From a checkpoint of a small CTC image transcriber.
Model: 64-pixel images, activation gelu, patch size [4, 4], width 192.
Data: 195000 training examples, 12.6 epochs.
Rows from block 3 of a small CTC image transcriber, named by matrix and row number. Rows with one number belong to one neuron. Each number is 128 + 32 x the weight over its row's rms, rounded and kept within 0 to 255. All counts start at 0. Numbers have three digits each.
After each neuron's rows are labels from the 100 images, of 14848, where the neuron reaches its highest value: "place" is the part of the image that holds the peak; "peak on" is the class under the peak. Only what is clearly more common there than usual is listed. The data: analogue clock faces. In brackets: how many of the 100, against the usual share in percent.
# fc1: MLP up (model.blocks.3.mlp.fc1.weight, 768x192), inputs 0-95
# fc2: MLP down (model.blocks.3.mlp.fc2.weight, 192x768, transposed), outputs 0-95

fc1.154:165114160069127111166199131183134144162142123112115104186127119152135174170179144139075134118117109168109142122149090080153178121123114073134185124097122126149100151118121160123084107141169155140164145106086190083135159119076175134086134083162172189159165132091165175087149138190082135102
fc2.154:111122093109178135118094097108135138120115054169059085109149107117099116123070136136136124122157138115191107124142118133097081135074102219090078120150122090114138117127106126075138132199149075095114130068104124172118135161160131132142114140126135084084095084099100080187145112106146118117
place: top centre (52 vs 11.7); bottom centre (30 vs 11.7)
peak on: minute hand (39 vs 1.4)

fc1.728:172121083160137151091126095092107074085115113121176134161155112118084172097098137084149108095124076114095164145167166158165141141091106137178129112137066147100126118139081172103110073137076129148120156126106135095070072176069141144137152111126185185134118162171101181118146097167120093097
fc2.728:121151129134131107122117143142117143120111092120039115115140105146255105113178128127136144125149131159150132099136123111105131126113131110115118153151153109132112133154162128130127207109142188128125141254148119152119187091140106138101129121154125127158091196124185111189127115117123123129
place: bottom centre (91 vs 11.7)
peak on: face (98 vs 41.2)

fc1.198:145089160163113101135144092072130082113180110164125099148090112122187137138117119069120153174158118100082116105120120111173133088105155140117105153103093152103144095075145084144100164164150151169136127127093104150150146096120094100167095138027128082123169096141155117089130159148112102110
fc2.198:134155152100161112139134127105096154136120119130146209134120129124086129113104101111121104179105116136174169122114134143134146152121119138129128131234143104134122115172164081114122104059110158168150145142114120255183112084154127154093115173157141090156127177128059149161143074128111147136
place: bottom centre (82 vs 11.7)
peak on: face (99 vs 41.2)

fc1.455:138141153190078144132152153141169120119108133158176085139126128090187144141083126120093174135106154072092081105088133078133125098170144127157152095148127185109117110056173161104122204123118121080152165080115136090153085145185151108097137150138071088128110144113175159138084168119154091127
fc2.455:109113102146147150150125169117185190133136185130148117127094132157133144147151132138100129095096157118092144140126132118125101119161213142166125154095147121139154129079030171182126141147145103111108149145178118068107089155218130113074123073096158135121122159134104111117131097131135129095
place: middle right (54 vs 11.7); middle left (35 vs 11.7)
peak on: minute hand (90 vs 1.4)

fc1.715:126116148114121151135115079083078177136104135126154093115115124123137081118101137126075183123089108174117059160095120101169098097155144180144122119126156149139091119066175115138157139140074165122069128081103136081137143116244114130189131092124043107158146102184177117159129170106100162162
fc2.715:150151114122139132065080153174158062140117090116171201135117130128117144141180117194163106117182121109127149093178126098095135122134174104114117144071109052082148155131116150166132076100141141151123142200148116118150203093089144137088108139109163129110087138121092158091117148170143103153
place: top centre (41 vs 11.7); middle right (29 vs 11.7)
peak on: face (98 vs 41.2)

fc1.178:157139131109062157131149143186140116109149106049106134171145158176140133130148097107047094097115163137084102146125143078135110123131158182095095093146141098124119124087109140180191115073152156123120126106109172105110130146096122121193138144154119127095178157163157157174067110157137075155
fc2.178:119122140116152099102103127127115115116116120161147141111108103119107114124115134140174050129172128069211117110149125134123110114143129069114112134124107146109110126134136151142119087114135051163122110233152123216226158079154121079129131130164130124133093170115106108129122136108144125145
place: bottom centre (81 vs 11.7)
peak on: face (79 vs 41.2)

fc1.146:110090138083171103085129144103192131109152145144101122143126106147195139078130086152151158160122116184184104132106089099160177084148147080164121079151120165172078118103132085145111118064135178162072132087133078133158101129197139105148120149105133078139154157100068167162141147127107165096
fc2.146:125140127144148114136114101116132134122121116091143155121134122110000128132075150148088058133113129155060136128151128128080122135137142147103115145101083065135138131157166112143135088107132050095141119134122123111120150104114126157142119136126140141146113117178161126132145198129149124133
place: bottom centre (38 vs 11.7)
peak on: face (80 vs 41.2)

fc1.291:109134104164122145131130153080192114117083087164124102082145098112102113163144183147104121149133088200072098150117098179149139131086107105073079092132131079153131120134143132185161140130155153147149122144128104121122146127191176072106082110086181108123118158163100152119111112094154094156
fc2.291:120127133163148069158155108110070118148112111064110134121150116106157134125116134161101136106105123085167142040116097109107151091154149160117106123091079181125135102099163120126085133062102155164142151162138120186177043137109117100109105157075099146169125071137175094130112077142123124134
place: bottom centre (84 vs 11.7)
peak on: minute hand (32 vs 1.4)

fc1.634:117179156094147131106140140122188074184156140134118167102194148113127092149095130094124134124051103181115100134103189153170183086146147097089114084169153115131164157160171184149144167153115087061087130140104129108170084155155107110114112124140141099161149120112105124108147097176074120066
fc2.634:098090108143186143123148096132106157077123101123215110126081132141140154124128119132110227116133123234185107125134106121097119120100154103118171129143134154113153127141071132130122114165135223120135100141149116113060141158106120150150139149116121118094134151104142095163115064120125133137
place: middle right (36 vs 11.7)
peak on: face (84 vs 41.2)

fc1.662:125175143147071194175130103154113180102130085155118089120122113110153085084127128082082115134171096160120144125102140091117197088139123149127149077173115160183148146091112109138095131164107092070119160172112149132171057091143104151157141144140148129160134094160147125118106086100086162092
fc2.662:119114139153203110118145116118186157119118168084130138144162128150206127130126167111134085129158130159166146133170108111136123129154150112139130136097168146130114131105045136126132097113142148106160145155154135157079255152136118116116148115073137146131129162070117125170175194128158148150
place: middle left (38 vs 11.7); centre (35 vs 14.1)
peak on: minute hand (89 vs 1.4)

fc1.311:119111110150074134100180125146119103171099117154130144138151161138120174171103041093162140127125146086076186111136140093102177074143147077130167183152090122147132150118145106124104173176157107143128181105118177110175079090037114155093126184144139121115174157140115139044122145082137117114
fc2.311:148151108133170118118142153161139131111131108156174130126120125119182123122138166116135168127113143160136109130128154148140096129019061227138084102155147137130138122129093139038120099031119125095130149118120126123023135171162133181160137114094118114112141098124142116174144190133086127124
place: top centre (44 vs 11.7); centre (36 vs 14.1)
peak on: face (93 vs 41.2)

fc1.572:091136122153137118179112072123163106150114135147100139171081161138151099140092133161144103087081111096098142131178136127130153083157096160153174159167132164121151142151159086114132172148134102172074110125118125166076052089103134098116119164123064171137170126109152160162073167165109181138
fc2.572:156108124151097124128112154049111169133129084146075077120142099146110122117126095147101098097140124119153145134112104126113103118122111124105059141055085103145118127124126146130145118096146109110166138153191119112197183136120131135114114075066141111205120094086130097171149101106148116122
place: middle left (48 vs 11.7)
peak on: minute hand (45 vs 1.4)

fc1.431:143133159153088092109125160158138084118132148107185121127156145161121110112163108110121092116144105140162173094121135150117095094125082091205109138172128159127138151088070129125159092154119130121096132084151195154105083154151093115111142124111082160151142129145157203142086150158117125069
fc2.431:134150150155171132162150101137188167118148108137142142158160141125221144149152159113137143130191101177129125193153134145194166122193122212094134125123150150178125124160107166177091130095117173115121151152140124173165219114122151147138084123183127132138128151175119116167173163115168137116
place: bottom centre (38 vs 11.7); top centre (29 vs 11.7)
peak on: face (66 vs 41.2); minute hand (34 vs 1.4)

fc1.664:109146109169140158173136107189143097173121159077150112124156146090101099145132161155091133117117096154135120124107145112130102148102159182125102135171123083119109099151163190090113161175144088106078141128117127073159107100142098131186141101118100155133153078131139199165140136172095092130
fc2.664:107112135137164097118120158117148101102124088157074106117141118148154129110193115142157100150145124189149130113140121131133139128097151022114089139125151130130124124107068124091127095092128255143113114139137126177107163139109142109134122131098121123133148170119106099155117081118134131143
place: top centre (32 vs 11.7)
peak on: face (99 vs 41.2)

fc1.489:176106135145043132117143148111190153200173174160199121161154163134164134132091090090120198130124082165120133133078156100181177145151114126139135085184123131106118178116153143132127180121143146092153129093114086107133124169134108152138136155092109160177139141110120139096087112194125145084
fc2.489:118123109118120127127117222158164134116110060053145169098066100146080131114167132170090148137137112115164155140125109133117109135109113136095109159165114127107123115122073111098106107174165124092115173096102148091109165155139119121129141141161102108119129131097142093123139140118138133144
place: centre (38 vs 14.1); middle right (34 vs 11.7)
peak on: minute hand (71 vs 1.4)

fc1.589:072144174167133108185110153183185095139138146136118154097108170080160142133109105137103101149184123075069126152147106082138128109117114155089109136164157139106095155105160105148095096119133149120112149151098113081164152123080115124108140113150080178076120084159126136151090124182135085063
fc2.589:156123124157151125140162141062153204108130090125165054132125122124004118145126142118127134117101126138108138137080122140123159110121184102122097130143084134151141125087141153115124139117129056175123132149153132131079079146141146132094124134118144124185137178175140101129177177127148130151
place: top centre (28 vs 11.7)
peak on: minute hand (39 vs 1.4)

fc1.283:109090126084141106113103127181102173170121175060154106138132068129085164106149079174135165177142080098114183154126100123117191136153162073114161162105182104149168104075082154115119129139137165135089124147099104095085127158130086086202117146119102115150129082117124183161102180104163167163
fc2.283:140124127106124098102086117127114027132131049148097119138170096106190117118102139121150122093142131104106109109136119119130076110087054163112110111125145097066143127122137119114107124073130136157123120174123121105202117144115126123128117135130113096105082137153057126085091064136109108148
place: centre (81 vs 14.1)
peak on: face (89 vs 41.2)

fc1.562:135057077114176144098119144086078136113111158124143086115143194139159127100131113078136181125097096140147110145149146066126135102125129094149149103144097071162058155156153066120121120187162096166162091086096091098082129133171158094140163130164095159108143114122141108102088162145119139142
fc2.562:148145155109147137117090100142150119155119107121113173099114136150093127122199105178144050117148124140048150093130114128099093152146116148147143139053132115062137143131160166127142097083144189123130140168162129175151244131141134174137104132097136083156101172161083122117137183121099129130
place: centre (54 vs 14.1)
peak on: hour hand (73 vs 0.8)

fc1.273:083083127177192071139134087165098120175159151104098109096069191169157118116112106114152145099158117164119100104108105160186111077165138154169126104090133165129108151110082099081092152176153101077159144170131095112128103111177161109185066102134154101073139149142113180135127080145102132150
fc2.273:128137119158110157201179098131169182109116105130099084133095155162150125116156130141139129120122103146037163112155125091131178135129090139164092169120127114161131168168104137131146128110106145102116193159162166126089118131058118114123174083080155161159106112135171131178130217149206138083
place: centre (68 vs 14.1)
peak on: minute hand (89 vs 1.4)

fc1.191:121107116110157192168140059164091164128154153089105166162140092163171170145121123126124096157140093151165120139106081127110083097083159075121164187127135158113171161124155117121153093218145105197117090111134143083136170087086096145101129093113152187120130115137100139137145119193127106108
fc2.191:116122136146159123130143173126168095138129156177094141123168138111053124135140137145105109154122130129136117118135142135207147161156066212147091118179122086097120125165143143129139177080137141134116104092121118100120127203154125172133117141135138090119186095091086128155113105123102127108
place: bottom centre (48 vs 11.7); bottom left (31 vs 9.8)
peak on: backdrop (83 vs 46.3)

fc1.735:091140149096174168108173079185101094140097108162136132147149137128106140163182158087092133159108084169069137105070123124133177108148154079160123111088074088151175151198160118085121091098127115116131177112111095152089138086123162171148103119136130117109161152155100143085075133123144151120
fc2.735:102174143142107125161117080135138150155126149115137085125094160115166125195139198125107119138195109078137109117151127136150154172183072139118166110125124185156094119164102133142152101065124194154117162109118132169071117156165133135124133139182162169140131110204107116128151157129160128165
place: centre (56 vs 14.1); top centre (30 vs 11.7)
peak on: minute hand (53 vs 1.4)

fc1.36:086109092126089178107122113107062120101165133192112181174144175115156149087079147125149129111146134143169150123070181092158057072097160105098096085151092105159091116149119077128115102088148130132086088127134112114126141108172101076167101138105154116110177129092097157140085124129087115095
fc2.36:139119137122177085114172140168163105123105148068180169107123138134071129145145127170146093133122105115083121118131102133128161125173134054127144125141156183096138124135230162112115135104132050155113110138132115130098180156132122169112141161086121110117122161186147147077137157130146142144
place: top centre (73 vs 11.7)
peak on: case (32 vs 10.1)

fc1.167:123112116103062103153183132131103132106159172144120161138127138127066141100115171153096197161102124144083163183162150100161133089190158096122176142117149118132099154119088158086099081153143137126127097105136165155168081159088097089108116143132128131072128075075146103081081149150162180150
fc2.167:143118137150132155170118121126079154146116056113186162159104105137095127111109146154149145110113195173156113128076122119126102158114111127062144154107118137120142112129087154143134145123125169112137191035124165097138150143092132174137081124051140119132165134087155120130133123119115130094
place: top centre (48 vs 11.7); centre (44 vs 14.1)
peak on: minute hand (27 vs 1.4)

fc1.613:095104150169136184149127181150081164135141122121084126108119110110127088134078112132089107093099083065161120094088181176115167111128121124076098071170090088145112119163110076135151103147145084103133052098116118155077146170133143164085188157156114099160164159143076098125158155096121117126
fc2.613:110118092151138133140126094162148163115125134142121140138110136146106130122182186145163051155125120061120133134120109106089151126133103182159123131194181144169127122123051083117130148118117141101145028059137150148076152132092116139147119148077120140072158076095162160154133106149124125106
place: middle right (44 vs 11.7); middle left (35 vs 11.7)
peak on: minute hand (36 vs 1.4)

fc1.93:108124120171116095164137144117184114154134164142135081127116153144152155132095106102144110144132084127153113097164149114167163074162167156189157167157098181129158160121168074108129187155147129158146095177142165175146127135133086086127144134090097086122149122132109167156102158161151208162
fc2.93:139133164138142097140113117157070084143114096077091147103100059120087110175132155177086111155153133114101129131121135169049097134099070095053060120089104096130133107141124115130166128035139086092140124070146115088091126065143125135118098094128168101190119139132105083148135111101090104114
place: bottom centre (63 vs 11.7)
peak on: face (92 vs 41.2)

fc1.213:137158154157099115169168071048079108180152092097166160152089094099096056120132109092151137131068115139124072075130090086107138103154112128142103078071112117073079096085144108148072119106096102129126131098097123163143125138102101085112071114150119093097178047141072125154112108133116118152
fc2.213:120096127082148102143155112110112101106078104068116143112151101147123126136109126132054113106107094146109159051082101147001160115126109075105131125128159129113123106146102081114142147121082151112124151066077118123127098101093115101097098084153123122153130105089133099089111122141050116090
place: bottom centre (90 vs 11.7)
peak on: face (94 vs 41.2)

fc1.703:161111104115089089077127079131115100132122157158167120134172123158107105147131121084143123119113112174138138116077102155092142134106116101135141097116159096106166157136100113129119155123155164157117117155175116173079154149150182165082175212090147168084104138203115090004080159144143148106
fc2.703:134185142111179149104093144173135086149130178146189186143132118137168132105193121153133147158167127137149150132207176109150138150140117193162112163144130128122139138156184082167118153124127148118144154152136119152203107096128085149149118150159114067130142147172140155199188144154063100133
place: middle left (57 vs 11.7); centre (37 vs 14.1)
peak on: face (85 vs 41.2)

fc1.452:069119122137077158108186163124146081141162155125203102127073110085118111171142160100133140128134078107100084079107137141170165090155131144124107099100160123147077113079147150137091141159110082086161134160105147093109148118101082079165066144124117107087118132160109083088163077193097132097
fc2.452:115120116104211125132156091130160157108117100119139116113107129147093133108177099130131155105140142162122132111122114120079128143073061096118140131155143145106133136119075166132124191222130106130121142107126131160108084163103129136134138125119109088155138151112184097069137116128112136143
place: top centre (52 vs 11.7); top right (25 vs 9.8)
peak on: face (99 vs 41.2)

fc1.304:142122094172163215191151086156155154168120164164120137162116160123174136144100121068128156169100100090148144097098110121166138088097145129128130176118098143111158175093158155131142127095093104099140172143145139133132146120123072131186083189113138125110104143141080146084071132120148147091
fc2.304:134130125172108134159159159171175122116124125117118084146092143137127114118108140111138113113176151138127132126126130123124147142132150178146130140134144156127115135106103158121138086178134091168093114087128154091132044181255100137144190139089126111078182125113152204157114143134148166147
place: middle right (41 vs 11.7); middle left (38 vs 11.7)
peak on: minute hand (83 vs 1.4)

fc1.327:182118123113158087137095105114171141155134106119126131123161096145154105114185179146139165192101088165140170087100157163148070113157158126156074156144118118159146162113175094107151096114091120117156114160135141214095078146112149111088134155094136097164131087098084084137083134087139168163
fc2.327:121128101167165130149164066156104186112131168126100136148090135154126138131138133133101143110161147174141153158151115123136124134193099186113174125083169118143139126153098117179093078151119224110142131110143141152081216123133120198151133105101117163131145134143238160171138145132148140115
place: middle right (56 vs 11.7)
peak on: face (73 vs 41.2); minute hand (27 vs 1.4)

fc1.336:076183099151079155135123141123178154130152097114152090167097168104147097124146124130079176096115110097153151144079158164165145064113153105096109102124128084119070158082080164092137132134118081072112157119097109095121119167130074125134160120150156132110153125162159160096117175136160172085
fc2.336:121136134128193126152141075083231162118119103121097145140119123151111132139142138123089094116133133164110117095144117137127120118097123099127126109134062139146088122106094149144108154101116094065123162098149121190103120147149134103077121119131119114166128179066088091077136056126122131090
place: centre (95 vs 14.1)
peak on: minute hand (79 vs 1.4)

fc1.177:157155145171091161101103141166122094067115119087130084095137101128104133132099116090148132106122155144108145127150131087102072093173147119143147079151155078083135182100070138077104181127138086192105161060157107101084097128123159072173129151173089149142156155123073139104096144116160146159
fc2.177:116144137101154102113106091106123106129122094154115150123138108129237115126108131137147066105156126084119129104139127123135121127116069113108091136144086136113098126132205144123126103091133079191106116213134123165187183134131111113124120132129126110102106152132154102109121068121122120135
place: bottom centre (80 vs 11.7)
peak on: face (99 vs 41.2)

fc1.622:120133064183072153133191145086159122127134142077127119087119175126154088164087111093119149141162111130087073139143138130098188075190076082112193082119181177112123087119192139117137178139161092101139152183087134137106133123139122081113082088125123126119163156131159105092104099137108149091
fc2.622:098124132171136121181068179153134153130132181109122101104095155128190156156202139083137163172132106138135119124133087136090107098148076089151104144141148092137149116093145112154124125134133145118174165141148134086130130144093122069130138120070136141175092105117164156156116156178113112119
place: top centre (91 vs 11.7)
peak on: face (72 vs 41.2); minute hand (28 vs 1.4)

fc1.403:184096151174093114212130114093149116164142112122131158082145146096165074089176150129098125217148127095114087100162103118139179116163156097080142151133152190119167168110079096090156194118142120153096153086114117159078114148124117081171125135055167152105151134147102109158058131121114183072
fc2.403:104152134125130102130135110109047140084122090123148172105132136121150159149115136117174157139110069163118138105104135133011148150097124153102099132193134105119129125183136087105146115107110148211120143080095102154111117080067105144107091161177140144119153145121111136093140120084090111103
place: bottom centre (83 vs 11.7)
peak on: face (98 vs 41.2)

fc1.231:082087086162097148175079071099130141185117150210132136117135118099117087132115095159120159135110133111177095094109149135165123095141166161122135135096124058089118150156159064108096162168132171166179097088122078169118147131144129176098149105134159112126119170124111052133144119130147086169
fc2.231:103154098121149164142099146155105132148108112136134098106086144158170137139118142155128066109110111077090155135171107101116144126103183131125120140130064148151158121180148110105138149102126167115137136183118146082095107122163118169159111148052118112083107066119141175116124192139105130129
place: top centre (62 vs 11.7)
peak on: face (100 vs 41.2)

fc1.296:132142081126124139129205086139110110160127145183119129152119163138045113089139133162141188132087097103167165149177097099168183157154114130135084177120156138092143095104152171092128180082164162142131141089117140154067138108128163081142120060130161115091162141089162215112093131163099200139
fc2.296:130107113099157089110073092123108070107118000078110118127080090080123105133068101133119067109143158124130094154121117134099092112062104123075133060124117076116136123109123135165108087130134056052128171070115111089100133113152125147074082121082136122121060133077109079120148132110107114140
place: top centre (34 vs 11.7)
peak on: face (77 vs 41.2)

fc1.412:162118134070115120099106027175094091145102170159066148146131125160141182114141101169133117163142123154147148146173118124144104096140112149116085112184145084101141107097093164130100185090119171169105133104183174133142091165100138128134204087106145164132107097160180131110137135156127184163
fc2.412:147126113173124113154119156098144100127123054121197113145136104075107125137171146128140108144115132174141112130170118143135106102083114169080118140107107131121169124155133118127149083174159106128135163163120128147138192117150142155147098161151146086184109125158077130154135141136137122146
place: middle right (66 vs 11.7)
peak on: face (99 vs 41.2)

fc1.367:116141097135171105092106059089211112123108102092112093087119136115100111134174094083112111193176128098111159150124080138142136142174123073151190154156173077054103144089076179160094139138162132137158130113154113169171093138106157108075165161115111158110097089117138130135105100188166132155
fc2.367:136135134095134118134099081097099079141119130155137117128130119142248122130109127144108125112121127183135130120155132133118118111161155138129103124110038137132122129173157114179129124079120179128140131199141131137151178105142122135137103148166135095191135138202109131188128200129104118128
place: centre (72 vs 14.1)
peak on: hour hand (43 vs 0.8)

fc1.137:093168105111084153124171143156159184135155167161166158083161107109092154163179135139127140121137089141123135161121189103108119091104155150111112171073097152126127165179130104159090136136156090177144128140177079170102090097117126124128129130117193145142094092153166071065165097141137103067
fc2.137:125130100153083140128141195126118145138127130182137179126106139126184135124136114121119195120130136100149133122091124113157129126107190139131132135180144144139135125136099122121111146095129146126125162104133131154072157059149119137136128138097120167114135116108252128219144160124123138131
place: centre (98 vs 14.1)
peak on: minute hand (64 vs 1.4)

fc1.556:102103158151144157153163104134059158163172096175126118170103154149151167131101104109132123163109095159106150119114119172126128065116170175131157165121121138191136177101076063093125084143088133093176102108127157158111096140088107163190159073145087159139197211114104171182096080134128158170
fc2.556:161108111131149122143142069100186118135118141144098086121111123128161138139098137135131154095166142165044132125196116129159125123126097125147079106121116120132096134129119178132162103114141090137144144134161147103124208158147136136182143089125110145113142114114158122186133115125154146142
place: centre (98 vs 14.1)
peak on: minute hand (87 vs 1.4)

fc1.253:147139168177148190178154170077176177150080138133177118116113175097116118122128128125133092146148124175128066119152186110121181100103106192149139119169145170153102146180160151129127134094184119188143180136143156107058154084138105176089099087175114152095100115119109066110189114170158103112
fc2.253:174156148072170119087109116108102122120112126095101150115104096125121159155161159117080121086108129088141139119045111148097068123172102097131122119119134081139147108122131110107104145157117135080121128105092128156159140149173137106077160098060127132211080123105161128088133183109109113128
place: bottom centre (53 vs 11.7)
peak on: face (91 vs 41.2)

fc1.529:113158171160118189094186190119115138164117100182188131110045108126162157145090088116166150118105151103137090105099160164127191087143169076136118129129179102133090102088122174135137119132149091103124104148099078146057159107132124116150163132160168103107088149126117082072152164188166129142
fc2.529:125129131078150115118101138136177095121126117083163156113137124139041128119058122133135060114122136192170125136115117123125099140107145146117131124176098172117148125132153152113121103128130178108110137069143131159066115191151126127152127157105116126128113164152039098057121122122120113134
place: middle right (52 vs 11.7)
peak on: face (83 vs 41.2)

fc1.638:122170123162043158177184166100164101119170126170129114107145145096171091102118123098151183156105083116157126106158181159117198118153161102116150102143110167098096177099132127132084150148167123160115090083143138068107093118109100081195118196096114148115180094104169129130134124171134144077
fc2.638:144152152145113136173152133140243161140131138095168161128081145166120158168131149155131156178096143104172182139114142165111152165120124177154111176197131133151144116138147188159152139099129133113110156096119147182103024143138122160139126151148136102161140108151074174115127158110119144091
place: centre (90 vs 14.1)
peak on: minute hand (94 vs 1.4)

fc1.683:103158084130184111171135139075072107152167130104108119119172142161147139093120051131134125130140105104150124080179129084204132099177198202183134081117166159129135155121086086108126116113136182106131091123133120143136113114142107146133128121103151134087220166138159112202134065146090205115
fc2.683:138135109115160121132121105122132164116115101144043066133106097108091137131106158155134093109135138112039146128147108123116138104120117106104077151111111141153150104111128105092140120118120076049151018133139164132142060137121136166120131110122112110108117087095083164150136172117167118101
place: middle right (49 vs 11.7)
peak on: minute hand (46 vs 1.4)

fc1.378:096083137135122114129122129125118107133109092092176130109133123093074112158153153090132206150112154188146126162117148134153141149113127137129194131121165094068134125153170117092138149114109105079131163108139141155101177175105093118111119067088111097102103095134127066152141110120132178091
fc2.378:119152134141091139152148134213107131124127150056123088147106130144123131126134162131109113126152134103068149125130125131156144151187121133133166146157216147149118129083120123113120124084112179102093130031122148109127082115137125117094141113179111146100160093138143150090112170165117131146
place: top centre (47 vs 11.7); bottom centre (34 vs 11.7)
peak on: minute hand (48 vs 1.4)

fc1.607:147198108100159166130143180154066155156117089105148156129142118116146150116190171165163079092130089168179134122104146104125144172118206151133129110151062156103133150144094147117133118142143158104055100193109154161143081089180155125177148191120181113125157158214109147077127105107155188151
fc2.607:094106139162134101170109105158172115117137128128175147150161129103133126123145162138138141208161130195116100143192136119114145127135138191111105116109169125168141126166148082129120155090133139139187145065138132165173164134088118125122101120144090168133159132148165145126154219122109139139
place: top centre (73 vs 11.7)
peak on: face (100 vs 41.2)

fc1.760:105093109133136127175139146081147133150132155169127104105144179088137086124118142090146100150137113110157123116152154145201156094188170109203154135148127082132099167132153102103073130144134136129123040145194117187155127155138123065096163093099165155132150140104185137137096160097128168111
fc2.760:098108111146136141162156108142072197109132135125103067139150162148171139123180142113135032103138128087126130145165107109146174131106124147126132139116081197126114128190057083120093149126115155120145036166149128099115095112102104122132124158062092154121137163129136165199142100136155124125
place: centre (42 vs 14.1); top centre (28 vs 11.7)
peak on: minute hand (83 vs 1.4)

fc1.612:121152077105127149093131165082121086151176134210131111122126134156146126160117107159119091139143120152102135111067105088116093151100110127163182122085098130160153104098105122096145103164139139165083145091168140138096062158142110159142137176144184122158166067109137101050092138110116150096
fc2.612:115109090157128117130138148169167183159129129126079141131113151103116136121163137092140175132072141055187155148067143125160171105136166107144141127186117127101142122135152125103104165157121122112135178082093147094120161118149131142142149148031120164097180133115191164205149158133116140115
place: centre (84 vs 14.1)
peak on: minute hand (60 vs 1.4)

fc1.14:099109161101149129158114116193167157133126135052110115128159096156145162126164126128124090149103090099092112093128137187112136103124134164081168090078115136091115133127132181096131159158076109135129077087121168112123127198064130180098108094112114195161165162164210084089122096188104072161
fc2.14:138119116185087151162131165076150118138129142187154087145103129118160112145117119109136153115118129102127136156172142107170148104125136100120099154118081096151141138126064112149140094115127171133119098153121118155161254075182133111129111119134159109135099135077043141166143120124155127153
place: middle right (47 vs 11.7)
peak on: minute hand (54 vs 1.4)